A small audio frame classifier, trained from scratch.
Model: log mel input, norm groupnorm, activation relu, rnn gru.
Training: adamw at rate 0.0019, 1300 steps, batches of 48, held-out accuracy 98%.
Rows from block 3, named by matrix and row number. Each number is 500 + 50 x the weight over its row's rms, rounded and kept within 0 to 999. All counts start at 0. Numbers have three digits each. After the name is the row's rms in percent of the matrix's.
# conv: width-5 conv (model.blocks.3.conv.weight, 128x128x5), inputs 88-109, a 5 kernel for each
conv.3 090:398498438470434436472468502635463451529513492526515475390486482511542524546570525481577466572469524465487537560653553457448515606489455411570601505582460522515506488509420458521414531486503467493543491489480566517464446529508563503504466461444510537454568488462564462579496516633544514502531532533501543523538392477418523389472470
conv.4 103:442498502552574526491445507521477601562573479475521506549534519559508542501456528471548488453530485550498529539467529453512549456541493444595541482525487608550475407434509452480431488518469534566467550558613441571557508584480471442488508559582481458467474486561518479445567539520524445477553476502501478422563516428531346584509595
conv.5 106:489509586580523529554534541459504569542566446474547554480458510511562603514476497564453565470440477515520537525493484485519470488509461520519481503513504498526503470517550509629494517472467457480435348523438428520527422503525493544556526538410436551556549496499443538501425551480548568505540485447509423472664501415457557573436485
conv.6 098:548446497507489482508481469441455471536539473540492509559522490427531447551555510524538516370420530490488563540482492515447520399505601548539514435540557526503529548458574559472537488444511541513475433612628563474532524527527518570547531545447502492499544506555521575520472503464511487559428531543386530597521504573493480443581501
conv.7 109:526552496504520578523531492567500522491536410552512614599486568512510461520510469579552560462477561501509557513487580549465517498457442552492574578533476513558534432473508500485500465501458474536428532579483533518560563470478506517464488532539522493424474492538488451460564588485457528640471533470491541419528599518485407486569454
conv.8 103:451490477537552467529506571497455476541466521436558494516497474530499492563519497494473492465488433449541564528465576514538456534444474528441450479532563461510554474484475441503477491485506474563566428525447517527589434478485559435605489548471589382538460472533512545472425453486480510462442477508593580465567532432471477536407463
conv.9 100:519469516517502578516414474453477490504576544468473617571546520464483491473593504508494455468518543482483515513480494509571523457507459486511453577432520400565588533502569593565575480526527509441522562410491495479468565504549501512525483471438503460419597503492446430551519483442489413540505492556543484605527432540493432596527450
conv.10 103:519585427484520480547524521519482509499510467462488515447457545486492529483564571590518472563404447527506507483603525434480518546451517484482474562450461456503537571547491516592461526476493537562444567591508465473493470554614603483518564447468465487516539525591501518502466510561496537532569482537568498481587481527492466520456508
conv.11 101:509477528501572591545539511478482597541542447551502418550590551534465522421485529395509413526554484532529433601505583438411511490485500450556507504506465400466463442456437454407590466501449426504410519494508549496558491424556477479620459532464541536517488446496408518501510510455468532540465505546495540448485472505472438475455469
conv.12 106:499502397519555509495448512494441539510585650457503513511465557501428506466552486488473463526472466515505461481542576522479452540470445533496495605573488557447474541378570553505503423519535612546555641514464509497468530450543617432427514511527561509458457551546518495520507505568503542478525448521609406622606510545611609447432545
conv.13 101:473470485542445553516565518488464452491480461575491434508485493477528459422532599514410543425522483513535475530518364549473560423616424527509497454454537556454563450499547507518415468478498499491557474451523548457486590323452512397553385571474476513461566451557497516530551517416503519566458431440509505524561458532524442500479550
conv.14 099:505509488519454485534571414525461423517469512539447434531484550504471473487576415403438497496492580460482474501510573475513490362415491505481489555493485498521430474498559534490449518540482602570529469454441460464404599547475436521480504545546485380453549471435462538407572548398527496501496490584449489571458325536448527457526534
conv.15 109:401473516575543444398475504517496443432502496551545478436567561546417456458496556442505593548531464447460451543559453581471417557491463525441554544476445473461493568484480494444492527544559487493435498515472418484523576536500528488402503415423492424452523475472496499460495481581501499533485453426561487453525511553501543482508528
conv.16 106:550472589540551492456474464542508525480448433474543512445524488478406516526544526507541482446521469480486506524506510501483408504451533522485438529491476443489463449417401461441392494443452528500524430448445501465441445442439534489412458470478456487473414562426575483536461567519430477450451415432455443466493443382441503371387409
conv.17 102:515508509494511486537539548527562552499523496435529504481566422549469476506542557464457458521483492488530505466560525557469534555531524492480599512496534445532542541497482408466509450548525405504479484476464502494487345488545478447495515552538486529403461519412399586513533463465559528446548535521508546463529458407518502500479490
conv.18 100:449470421546493449508445511468581519533535537497556456552471480506473489515565595541476597548484540578540477479481527473460559448525458473522505579611512556530332376449541503502445508464473476470495487519491532443515542523443551424456510542505494479413474520555593445458453489546515469496533518557511485495452510477445451457516520
conv.19 098:468489455433527522570408532527527563515554501503548455494505539461535444486474548523518533401529510594466501473386564453573544456475429534468504441483461438514618445493586547556502542593558509530497459464622495487513391523531481624541473474453458446483500463415490562519541403451466564446428511530453546503565395472500499561510422
conv.20 093:570504492471584443516489549532474533465550457527496478535496529515514593480537513553415467545500550551427481437633490455463423590550481496434536536534485527512481456426435509569492526488525588544586585618421369459500528529549425449443528496572519458521543508583493465549469574470482491516551543460471532505471445568537582430499412
conv.21 097:529470486563519458494500532518490483462554569515433582552482555524494442464403486560403472491540484487470541448471510513442412524445612417424436540529419453516476463501463518476456507525479555548482437511431501491510490542473493468593416596526613476482414493546508476518471503526471516469494503501528531447535470417492458443397453
conv.22 091:495486503521595533540565457491423506533539528519525468555512481560485506630591523468526443503516419448514507540497524495460508566515479489561537557559656496450506462374456506553499524481546541478524551571477513519506473464514520533550539567453523372483601530513555504483516485519477487529508519567532481479511531513394587446635459
conv.23 094:561546481476540475559462494560499431470534590436542475456522521552597511497453523496527469551546482538551571496468465487471462535438511580525523523453453519513518424464477492559509552501438502543475591674497575439422415559527405429448463646458428524507465453452545524500485573612494454545523555492482527479537456521516547456368436
conv.24 108:571618469437473490566531487457561492507513491512476507535468478535522542494457449482595515525426519508513593469487454437469644540453434507521479466439489452535518525616511510477483500568456556423533461376519560487483540496409479484555582499535423494489607469494422472585540519489481482540481520526395491578407529465555437485481430
conv.25 086:496507608477489415525502512531514472460566582414397519539441532567458539430432507528483511504484508508479456520417471415541540537443327506515562523508511485464435441388490518443403505442473416499463524511493455526468515429480401520464517483438384518510509480513510470482550490523520573557491508426573539478432475410359452479527482
conv.26 099:486542528458478466575512523524423464503494531430531520494436443479593535538479484492484529574519506489485508506455456528557432528468472540505484498516518443425513587587556521546471542516529432454418410581394393527425418523476578515456506510518511471646533520507461447468484523608454517541466471426533472477512448570482545497442480
conv.27 094:513531554501499540478560487486484551439505471525511497522535529493481579473549629561528588489528509494497522500562472530583466507506455647490519534375448519521452557440446546435496544535527589486574576567427434485503550501487457518557526597525477531450490507615404430488569556506463502542494480516494457486447542593423465471518584
conv.28 103:512535488419442536427467481548417455444522568490490463469468520504528488511482524543527508456506577566452470395500508449539553503536500514386455487448482465461430454523531532476577519480562548515441460585437483457436571542421580511492478434490514472384493425523532447467503539537467536529632482533510527493394457554458449517575465
conv.29 096:515524569446474429439557484455475507423402454480466512581522515567599450483535570540544571571490469469503437480493532569490577494527441501426514389570570469568497527561591535511625589518465455416565570476570464553468461469443465573498559549536361550572529501450548470517439514452524467493415412498469452551505553546491508546500469
conv.30 112:457523431419484484479519472508452445512453485474435449523539491464475488517527507552421552529542519464419457561465459486468553502464421472486436440482517449386471360580436421495435570583430472461506555462423394438530538465484502463521588487500468467438530483541515575549551529515519455489473435402503507513450581478523439481587521
conv.31 096:493529520442562361414480529481527437531533557517466514432527515433548588547479559517562479484486438531549589459539422490534560447475514499508459489492514477530478572466511507481584482478459506460415533505515474446492572488532469497502548498535503549529473521552610486499613500471422601453538398474507525485491567594393404425461518
conv.32 096:520478445450504494447496490467549419478458522460380503507519478468519513532462593484600415505486519531460501417569422476457450533500544539450530514446506532460467623533535516409463509629506533512457470448384607480551562573437561426453529528440518542467571548509417494411479529522423510465445607488475569478495472471555560520495468
conv.33 107:430511537423527506491483474476518581560590504504585416512487500493579483470506521496600592515531537486477565577452515551520492488551543495485518458422473381479547510509510463458545516476489443516545599458456387548454468528507518492459502510474443579478421550438530528505481502479390446472515524556507522484518496461486542474448485
conv.34 099:475463378551526451499507534569531491467500466489463484511359490529577509507477467538436412426499500450568447441439458531552440372472523397503461566440547471511519517497455418532571460512530511434443514495537544512459581490524492503521429562485516523453432496513535476494452410509523504443470457554536403523487558528445541458592527
conv.35 112:461490519542562515559539431466546471392517498495499510508562467401466430513616488518515453475523500491477457566428482570484573558420519550449550424578476529372637598497538485555502555462554447514537479462581547540524459531462544497598592486509483413609519424479448497520535457478496564490466526478485567520419470552518540503622480
conv.36 098:541497435466487490488488550532532602505449490465518451472511488461429456524474618490556515466582495510441463472492543519562453461534471494452458380516484454526532434526400458700442476517515392537503530534506500466541433494542551518382470563557533451506500508436529594483502476537552522476456512508516511497519551455498501594434488
conv.37 098:540533560533489527537476564441463484492596554546524489598461505479454526541504514531527528484486425422550586502506557579518434437505440465465456503456417424443501382572477497502485450395511440411482526434461466452440584506391534502497492403476336537457465510499531524521499536449530519497453551514462538444477493475540516554471455
conv.38 104:507617528455423414497519518546532474414550450473484509493560484488436421482537484530497554478522507535438553553542374509525545585518438630600496482462481538462494531473512577483548487497462451455482553509465486517485542490494513398472538558514551568408513483443510427499480668515517441445426581533466449640669598481582615475411489
conv.39 097:462400482417459444497607571502524413444540437597442483472505436558527500513590484473476494504480594466463504527438447541550470463515541475544468446548561489490558479461580513432503491469445513486462476392559488513545541465557430530471465449510418418516542487496508527550507472513485514469432570468541469530426406610510455408527472
conv.40 098:482549534481500518478456510530527492485488567461420472467482528507504532512502444578586505568548531488402535449461503537502486502456522565543476543489486566502426501440587501595587479548526519580508544544510548497519516516560400487430553458591472359410457537393557499443456545499466586485526490527556484655494472473549510466521507
conv.41 105:551511487511567525555529507488568476501553498507530478419520508487494456501495499532564595533506491506503534625568515483547488494470438479477469562417488543608457575482577563536540545468441547551629601450527548432530370473523551449515558490411451457554589547512433497484459507492440464499583542512501488538646500479606466499493550
conv.42 104:520503463439507485569537442560469527412411435478504598525453438453476573443499515420442487498542502501541445626487511373505527514478417494524494405559503484454368526562541592520494459556582565559612575467526460570509472607498514491546540445461522451491532529493505547429442577461533534559496432505543497531573471525462527577492493
conv.43 100:473459509535527473467513503496445491623533462526530528523502521484541518501433514545510439468482529488379478481566503615356524586608429484422480504517533412518554454484571494523541525635504584448644654546592472483511530476456515509555462522457364452531489514543520475410573477460518460574574506506503471454514514446412585460478436
conv.44 093:506632512501516424471572442541495497503434410544505589527511493528454540468468435543398509508503542468530534622527577508648552535459469491653534537474509484520487516569516528528480533579545536538518505508485549477528451566479438434546524479475449431496472477490448535508506557502481474507574523538600514550529531552499527566565470
conv.45 096:461553476535541487484576547464594602492541507494508498474534481480489529515487411582504517538583554574423533479492479475550486499528448583445575507509537544403506514509552537563485549583541506477498483609483497465515501483531541474574493426448405457542591521494485556498512475472352433513512420451526557420447588537455532595568521
conv.46 094:537475510563521491542473499468528525438478499517550557412492518485401421472459413480496435517531494522497421453432485502448391438472457426490529515504569537532487473477433452482429533476511557469470476521514459532609545442559466440518480467520466337463465426463492502503484469429523463458462496457553497453579553482449462506549452
conv.47 102:471546528477497549496429499498441493455472495522516477590534490523427438459434453413459479532527592533604410473451517467523457457473539487570470471458490536394509460522454502546516445588598584603469549576515478514505496554602445449505426516461534531507505529558540519477534566631555554564626620507516550557508522508496498457524518
conv.48 100:404522519548507449541560477512504492541508482517501484474514453435477462459521498543534550487506567459541560549480513500490529460502539459571556421505501387454598452504389526545512483479578493526469457455601617480472442470530543507514435504456487472570476411465492578476497353510479562447453565493565547460604531537450394515500477
conv.49 099:460463452550476477451379540396491500594545467479532517419508478508529487467458613531394503489519388485512469527574423511525392528469472504461553493425564581509478612541545444569561443439596453535481448465442527525605444558469491570496545494489604445491447586499405545482478522411466536535399473450509432525569405480598517464504505
conv.50 094:484439499549543489583446455484455586564497588518529559504419503436577396487481644474551405456436461465510411461567527557444495442569473497422498472597552536557396476610629502484624498440493454417473509557411479480439524486483486460490565502543443547503519491432502371574528533486460434495564449446466481487432490542450525552454518
conv.51 100:490524506503516567455502522512474426527491520581466427521656565551516516522471476486475522495482629589460482537568514464504624561492524436492636474474457514391545466512492501461462561479476490525531568552482512476439515624443460380525554615514579422450496508496561473529613598504420465547526420430531495419451361502464435502497524
conv.52 103:599409471486629462597566438483551544496519407527452616569569543510488532454463465553478534542523575523489429471452609613438510487592593486541519479598484348439493508516479479439533626554497412402545470381504404497542523446490504497510510517494496526441439525490438311384483545536511529586551514451521565473564511480526535551596446
conv.53 095:417516516469582486491445458500493468541524455542495521441494519437501534502575459523518520551602463483517436500505510545509469517493464454529442479531559532435501523577472456485506561506514448519450507407407488463627562479486520388518522528564569479483511531579559471444473408411430545529449478377456499460496474493489458517541486
conv.54 109:534446426465535493492481430497539513476534546480607531486514473542537468488499463615529603535469538537530555461589484578514476524517547553460566489550472550443351548525617511549484571497542511478496492561522395512547459516488474509574519509497402545527526596526434488386568526395599509544507553449485447473544536467459495538481481
conv.55 095:523425517593499505499487516509393445495494401533479606468488531402506473492514486519554500464484520517425554501548520431573468448546522579500518469426514479507456410448561576467471506467466467549408373520524360475486534508461563524537390541490412485499512448482434411483518522533478478515485514468470498538497579483494577578575442
conv.56 089:428457530452528532502498486496483578555491541444451553578469497516448557514537452462552519501451502509460497437472547430595484419519513470489485537516502517478585469481544531569494498473502470473553404497587553490494452478569494468441490460440484499578484461563454428462443451513490485497488511476496495381562526486400500418508549
conv.57 094:473461463514469552541545437405529626540554512470524556563424523471454573508512491487533479528508614505422450432577494510467480561517500409519530443520562418506433567553551468511576467517503497465464490477595415547500453391509435472522547461449558483418477514478480462603518503468449570518521532492514529434508583444466484454452479
conv.58 106:530467452520455530535496477521549476423498508427509542534504519399501593523546487428451510458440459484510531428501519473431556485401445501482486651523492544482527519509569522495570545494470580518445457474447456571566487546468606464553496460527483500462536518559420498500421541485544559522611444553561557390447419518447425520481521
conv.59 100:523488496577545533466522539500544572519475513496470547482481558491470582551465449563468489561554523545541490508480521464427529484465412465554421520501485450479510458520485528582546532585499554472507419508595527540507470542541540575520522510556481490396596445562438515513510457470534572451476547559542517474483476499484474564568580
conv.60 102:425581484481438481496457411507486487599548540464551543550542413561522564453526451399483516365567547506548479548378458476471557414480548509523503448517478510470546538542504478631383499449556529511365515426441514547465508507469561493490398497519504391528509524485500553456521523458520462532426562489482486492423365514543414465498545
conv.61 101:532469525382417542506542453548403445537489457440515471484536526527551571474432454479486522440513493492543489485522485564528486470517503468518461453582495485491545550529442545512417445504489523533502512590568608479458468492509439521466485485447451542513517404454430539491461518588459524494449491441460446482434487506459501480488520
conv.62 098:473431421454402511529497441528499479536512580407454484554485526554605415513409509524552448411570485577548481430516559442444496463482523486488416538532453506547375496447446568496380484506551535610476417551489424549434537666562532499559511504536526571509473530578585515447563480476471506461553488497564426392447464556459461477415561
conv.63 097:534493510450560570465427468504513514467588526473513420531527501528521526482505515441494495460487498540519512490409455535526544451426495503436405427496527508512546466526529420492493460505518600497460476433448560565542542533490416459491553495543483444511516509525468567525497503447579567550482551532544546471421457430515492374534452
conv.64 092:422458424551522555496425514501538537631510569444470483429550604462495511572464564606407506444395514546484456504509525466432455499477448434470516554427506528569362411477483536495514468475405471465524436520419515376527509444550482426447429459498556473415500542488553472528490536538461571492565468579478501526573485469438466361473513
conv.65 096:532619560490491565575493433472569553531534534488543477531516526563475504486503519553565491546428507508554573583511518471513503462496457530547457536502508510450522500415520559578618441544490459598576637560473483458458469499552520484494562423532514526532550466492540457531536457525500497487509487475545517506554500520446538477469444
conv.66 100:417503514452531548509595415459508577561453627467490524467486483527515504434543463456527506527380442575558504554443472559479416508528481457449445492515426604569478487482499484431551452447525502492538500540549478468489498479540532516405435377449418584611473502487543527479521545490523521368519506466519475533426516530521421457442483
conv.67 105:532407487483501493470483493511526579502474432450535546596498477461568468484591505494518529524527506574539510484507514539519457441522563484452507484509524507511424638569526581434496528489535540584563472570537471525564477558477516539456493438522497378582545634428391508537475447444496545531562550504544553534475533520482596514366489
conv.68 094:386510530586475438499466575535543469486517504478511526487412536567481453543459441453496517565659516498493510539454375503550509499558581517526480502520464476421494460514449436457500400544526542548464514530536555453531593496535458474539452572468488477535545504529510584502524516487528496509480524473451473477565485566453502519584537
conv.69 105:560438447441490516490540496489552419507562504485526465518573548449464500495511586558544498522527510535517446454524495509414495592524472568427474558469592521429352592503504476552567537427528462449386587540506426535571562430536512472559493490478631498447534662596482380514509514495557514553565413495496522447532543472488484518473453
conv.70 105:479490479529528516546563548531504452498471492577397535530560500502503475527515501439555558488510597522469501593517470479541585464553411455550499512449529566450588499469458433495530541474428455520495495477423526482409563445452527500453483517571433507538541433441537501523538520580467514484468494474504579491467453477444511451526596
conv.71 105:621492511495542522462462468473439463431571599480544579516481504513608529476501525458504651471519540541608558484546438531556521423496521496513495519513505527502425492484520563559569454536507544549421462488493568600434486523453511579622343494485477452570460483543448575604487524412499605485489567608469469490507478463535577489435488
conv.72 101:479507565503469497523492488527557432450503485546491552471493478450525548510474473517567410451505496449410456498601460535435466602455459510426580554472487479442462573547467519505570529498475521391538497519427524470514583451431520461530526634559554539485563440407578568516488441493461483526517518429405418582472405472437520426503594
conv.73 096:447537587512514599532573445446527435497479505427519436512519520495437501448508583448572463533531499548435433483524444490509389554496518585527476458579490483507451515534509429462585472425510490491554586571455478480568416480547530517475480423522448535550533532433456501445541442418504462473513448500463454406457459387480520520435495
conv.74 101:448427575579508521536442583516529524523481437585474524538484538536547557510545631406514488464540434517440441532524506515496495474473519432567498432544525543606479552476553568591494369528455523521531393501467507449563563551481562621525425500563501519558515552445410567549527464458562442411435521531524419474513562490533518565502502
conv.75 107:507520597435448506541557545559460563479431513481484497524514504478501533507577496403568575511499425532511542544455438521501503540561409435534511467528601564500498536467579493512543526500555572460539449533520487482528592488433489530504522546464458486582613494412565567524418400533504459496493572426517530624422494390545414474546496
conv.76 094:421436529424568553494522521473581586545488469458512495508499480496505469508523631557483493431535587557489527544506445457542513458482426526506469516567535531458570409464396419513432474475456405577453500548547535447511508479548518472501568464517528442538487480481457471451515515539455444484552524427471492586463434465503524501563447
conv.77 105:518506506424561530456483509403446427534483528475501523482476526532533589466543519476484589487451487447438514488480434562483480550503514470617566609532553631556547547597445524562479494461523501490358530721429409523446473525508481528435439552505395408469510551420426522488481457499517503431445488530560473479469646579480527585593484
conv.78 104:533532580526606442464516489511471452519422532531482566527514488421540377463427449475523525518501482478478532492503510543439436584469531564420465457555551510549476484451466392470621421478530502513488485487506552521552482372481594460428485527489552537441510486507577453496433389521468584441523391549587471462438523457503458575569511
conv.79 105:487552506471436472479496480573544505468516547486553522481544439519470479479493452433576543521523508521539541415521491507468519567502429508521526470520527470462544506520452452487532511505475480526394537529456616487499480472493555596466519519467540610474568449454510485484443497582530476531490497483513499463436469523503465514577530
conv.80 095:486540497512491436513494568459455496442523511469509538504611533532464512537422546526452633567444423514467534430479521472505460527513464591538471520423516585489510533539480525471451490506515533518513538539459519546490513519554607484534499603523512541528559464517572466483464511583423543451559513521520535509554457481541582497369459
conv.81 100:475522476482518566524411492454517446510515468503433429560542443469537534495472443475515519460425487509511531580447492498494481515492534531521521381547513502566495442484453568533691490521524486603415360481617456531576549512573448585590558538510523469491583436461539490478537420505489539498407451520599557525412563464468477503530519
conv.82 097:486520531491497497490462492543477548495594572482513511471548497456413544557507562498558459546523499518494445511563563479452556567499553578511471576543551497513476499556541517434457521488429586549552476452488428566527428411605395470521572504539571575564527592473448470573557532441512506506453517492568470479624583526490583486556523
conv.83 107:547528398421492529524542465382403433599648532509445514555496509449368549521490480516511448511519474526465569488500524519586480517449407534488461435535536535536443477507559505429480579534522550519462444328340477492512618459412459415502543505507556540512464514554443453484503535453433521504545530499489566430476526500556516481482486
conv.84 099:446509456482537494534498514547468558553554476458495473545600512532463499423430470491613576561495482526549415488482554572423448415508515479418501540514434465560475412556551448415409535512434461453450428450438450576515527504492504468505515505462555618428424473514594443488422491525568540456521505462428576530435597488487454534527506
conv.85 111:538576558413463467567473548552505563452494528542496526502544521560533429431476562361652510557449427491560552537506510519558542532420506607467527460411561494454511638567558503486617477460485528460655506521495429476494563599533554476395521535489460522464465442403504563480523474491516427489488512508507602546487530546601509482478474
conv.86 107:460474477379504505488509478501572540553478550477458507565465479507498528423630462477693569515477554448535592517458511542518503490473555530535536436543534544417467655443589472550482549522533489554545550443495489403570561593531538515423552521547494522575471570499593552529519518453496510480486560485554597533546422498509546430533433
conv.87 091:502491478488548493527457482440503479592391409506534503501509539553481510519564572511522437593491484469539540440503516499470450414527465469497506514544569527533482487523504459444415544517446482499490443474505443574558492450512559492489498485514495515460577591534509337365445533525527452520587542467455521523504525587516437583522535
conv.88 096:614567506428479438536526399513506482465474484511548555449528531518517492401520439528512529588512444453558531418504506525547446494437505580469482435415426454462441528476534521454424498531565470502506487309396428489519545529458528631452459531489554515504518514458455513464526523450586505532478499491402564531496464456443483409528509
conv.89 084:523460515454528541440459500496441463573435471570572502473557491483548459504525454453524508550483542510461548542440531426496521409490483493479521545459390456449527394523548429565544514547461509428422475518479477532556476516482441422437392539569434465497517540456555464515497497417500522491560478503511382431488522521455471444499491
conv.90 098:437533515481501583513477516526587512465394528468589461574532486455425550485446531483447620465497513507474467599483560455525570541513501482579455561522590535488558496434493505476434439488492476531475504553497474583478518517529472565556427503534416455540416500477451477537539543471506491445497417493515465470438473474431423511534429
conv.91 105:448522435576518560572519471538546481513563519534525603511439491536495519589548494513565409496489485587563501468492537429452417493451535483341440612549469446491354488436450396541461534478450501480412478503495507574429477559524568451493489457527504556622496437412527556469424546538597553551537517553424546582507414430449471457384425
conv.92 114:470480394402554498509428500513418488465487531469505481561489536466491554482456511490577489456389513385547457498462520412460515480478539441449507476511458496586490519408368433527490442417508493520434464534523448504561405450474559539494399561493541505598472440513523525548452499521545530482446508439541533479572490457478449504492492
conv.93 104:517605526390428543556480540434574452509462563438449471559588515491566548487479544515553551501486452568470444482492497501441474478425425480542478515484514497421525482539428471485469512556582386470388471537392527550525374488442559539524453491492479586617598519512503484478451535597460521522517425457483504490450471543582605530496428
conv.94 098:421485583535495501439535446561544484511572562566441489509493510484437471496508533481496447530584541490519536486403477538497483553490489499548484517483482478491508537573500521482501476487526441578452502498419481457490529520439517569432550545503485549391436501427521444436571531491485438531518537391443496565440406478433402442535539
conv.95 097:403498576493488478433528431544450500559439536504536455448549493484485513517398533495531511583534465553557396524490482488482482559485451469395563480413466519421514540385460422531551511469483440475475468486460514470536494467507431427526563555582460445406608479467412563494518384488506454454472520448545436496577531533473414533536549
conv.96 100:507472563454480499510575474454474483505515392500477486484477552573546631488539460564544444494476529534491476486500473523446499478514522472454397516554578469547537500471444508474481500481498533506526461571436468454507485542416429497369561466540484497438448608606578465507522493461516570563588443505436473396431541586488503388533474
conv.97 105:444522560507437528511560504538483520427643490567520470525522539491514542479626499490495549509458535513496508564471457481550543511497485434528517505443472455508585483469430403489520538452473421503529451461489537502565430460480571495526506472540403410521512507447398515495437521441534467502464516506504464394495431491460481561560426
conv.98 107:455496494515503487494486536424620476471507425519548417399532489658546501519529537599485514456527527524470522472562647575524519540531460475481449608495506560442561477380487416556507457530577545446486487422477641428498578500515484392501572516538517535510497453483530493486481525579550511465526462539511511496503465402456410409528599
conv.99 087:469531459561464500437432422491538575529429550582494562493487453464400449589513521442513504454500603462492571525548446426583547462558527574519451497490563492501519459476508495487545452510571435487500499498523553441487516472531482508451543496484444481452472397454468535369429526501463467483461469425542559469395506463447444529549543
conv.100 105:484426428430500522476517467502505494473469401522510492421522385550475558438508589530411506429429474485487501540555475505494479516477492474399579538380473567476593542545486536459572526456487507438479390399465484496555454432530523482506501458434560468487522544572429470519453512507453527512453520572516467554572515421581501472480467
conv.101 098:469531575550505506494550478434582545482498517442420470463442586518530526449479577472528549451570486521507439408541453494487521497454448487494487445429511584569415508521504517536545510566387530546543504453461523439472584578463448465510484487492535514479556461541455540483443405530467508422555528552497536482557485489482510576410510
conv.102 098:482508542516528475482515412501458572440503485492497456483566529484389522546568479426505503549529536455469482547603481561502539502408533514414541433511446534399536578454531409528466503514549422429537406474485512486577430465465442400555490447503510522553518572460449573504559487463547521485575552473467635456438422509547478445524508
conv.103 082:518469451500411556395465583470566520555507528550459455413516560402490513478568427486478510571447454461450540477439468456538575428404450530527480518508522491555445445419490518470531475535509522480498535490515458452474600506475492488526453486486525451446549451504570414465442479506567490424480533488453547522472476507516545484570419
conv.104 104:514534501557462505490469530547538604432527564525498452518471509600545562565505443605473486471540533521604586475430560511451522483560536479578476453458522472470551459541465520619450500481454445513528490544557505530425501510443509414467449516517554544431583448479535411512485522454440546611503450538503536449494499507466391452506484
conv.105 092:436548512584520444419515480478522574456592421544467474610526510504480550469446374528545484498596512463562527510537541402450501463460519365539478499540491504470597464526434530519443480543518524557488514485527507554567579430467506392500451465427500497506469487505532474608542409438479540519498493510527567456590576426496420502493494
conv.106 109:504538528440521401466498482451444441416478589556509433496524525466466502471564410453484504475527554532486485525549478571513499508446578503403625440517456514442542565525592401633446506489535480518486580448493544460476439577557513465513559531441556438567521479483541609492415526524502517508530518535459528542481474568541533436469514
conv.107 089:456531471457510413469460485467548468496491505512510432484481562591459485503546394414474443492486455499497461578528492561461447475526432499519528525510425417466544523566470565484555539503456471563478607453427514521382507499544432466458442461447509558496449538488504429497555545526544471582447516569523382507500596609533588446441430
conv.108 095:562471492549545449407451505492435525510537557487451453506555568477506544497463509531507440483541590498478482505515532534536597475481486490477535537397516467466430526499471498475511513579513423596515470448360498429597465537451486413485536505573501489468437575534462425467618546457367503511452399404474526468486506441466420485512460
conv.109 115:579486494534458493477500445524469440543494519535570508509533493493473508501523557447516495462457494548535532529462523499534539438399555545583472476547498487584523516466529508507482434480537419553547503544609495570394421610486460538469386484458398554575495495446607580477471472477564427511467458465489430489517488534473509590434463
conv.110 100:553493422519475563548522483491421457446506585502456519514452547473429602579486425482516521472472556556567484557471461424461537520442515552523542534437478479445532468476508426506412490436505502492544574540584601498419427608460474452546468347479523513548498425593533555545521557547518533538638571549553528498536461534582401520438423
conv.111 100:517492449475497476504408502510548460505451493507421538555496556578469565497390446598477515541491425490562605455557578491442507429529460483534414554404479478391557440527538522509499463468465575591483476488478601470415469487514446470503450517485462548510517432532485496625522432517499629515524547563538426466493487592445454456530454
conv.112 101:493507507512444518477494555525541474425472533449532541452443636465431484488469469514434476585462513549544532406559496496473531554450422426422462624567454486566510578358525386425467412586463477536471557523411343574443521475504504486502485456585449432527520544530476420491414446562527476540612444446460514568564501449556557530396566
conv.113 107:552603427447488583530464496582561475497469494527631479410527528453520562571527536414473584510477505523503498450584419559536479540510548486521505529519550443513558524485578516485449450518438548559424381509520553503525470523517583483488463486400494436600518448537584561523453436455484569525460446476460419455471445587442578587501490
conv.114 102:518520591583547520567551547582476616552476454485477501502463453509587551531550571465499541454472518437528542535537538573550521515574498474492499584523514475568490542525505527430460411539465520482562518556600462435450494548539465632455451544506448517465505558453454487561467517357504493462415466467481494476519518508497485489535573
conv.115 100:439553549489564546472519493546437481489440434591558485493538646584522531517568492461614531465514542545506480537572521583525456509493427518610543509490548467505550548448421391522479478533415401474494471531473475427501471418439509560415471458508543410453460503420510563496538370583529493475460488468512466425426481559489461485555508
conv.116 099:475447451415518343533528441542517437518551551484433522493476464509449524510520500483511514521460517509602526530485435479366407518507446522445468509553572510462502533558415442480525464528512526533467474532591378478556514482533524504476548489515589555474465515495485516481528482534417538484401516483529481544544535468630592497493469
conv.117 096:487516471515539505530517512510570547522577463493488596459447545545519503516557586588502506499496433432494459461462536524566537516501462524477484501544499526528561621466555443546529459465495466451478471533485531433489428492484587562596498443605496349562431474505432632549498488435484503545454533473490458484429457569541527520485506
conv.118 101:490527577583495614564493536494565542527573528584546474507473524514497454520585559604492523518528552506557527423503552496530516517540583521500568485473557587551527639442487491506585434474453439494499441550589572447469602464496525475603518483508536485506506528598457511542508510510484535464494479469408478423391507450487411422489440
conv.119 093:563438474493505566532553514549516476497492481476497499552437455527418481512502476445538506449456489488498569521501534515548541449544537449423543406489597599607458521393370461485497488499450533485549493353429496530476547495501554480518515589542434499501491482576420512430504501462557471500509456484535456413477451529480429465525529
conv.120 098:456454575572522545503451512507443554534559463601482473398531496526473403529573529573573500495494596533549486508533422546526484577511578450545568429491531561457475556530489444426559377475554479595392514522455430452481600512444474442416559633540617499364444458566548533460539524521501454566522431423506489513483477521580512460556517
conv.121 101:430516514550497537496502564422498507484670524583603496499487521531508552499507463520503577507524525572545440559535511574520436487510486465445599458499450465458582457466437455567494509493557545468532577530580458535632520568523564498454462417490584515486485523461458481514552518544487486573520504422532468400479537538488427438577500
conv.122 095:526525459566501464454537595520510471511582539467436479637527472556543523487487487457520512577428522482564508484522543483539534393488502554466454505506530602512514608522506568548565496496484529558625449511432478513416517523501408501501606584485464528382591509620542512444520502408431481523534615518517582526518469512517510455430487
conv.123 103:482500501510558579532563475480454543495578557572511455478497554512496510552479462597553410448508530542447402400480525549494411480534585441419495557476439517461392505517523574461475569438433553534463465471494501446470566382459577486422452490476553517538467513507542423479438498426493578461471526536571442517488527464481438496462515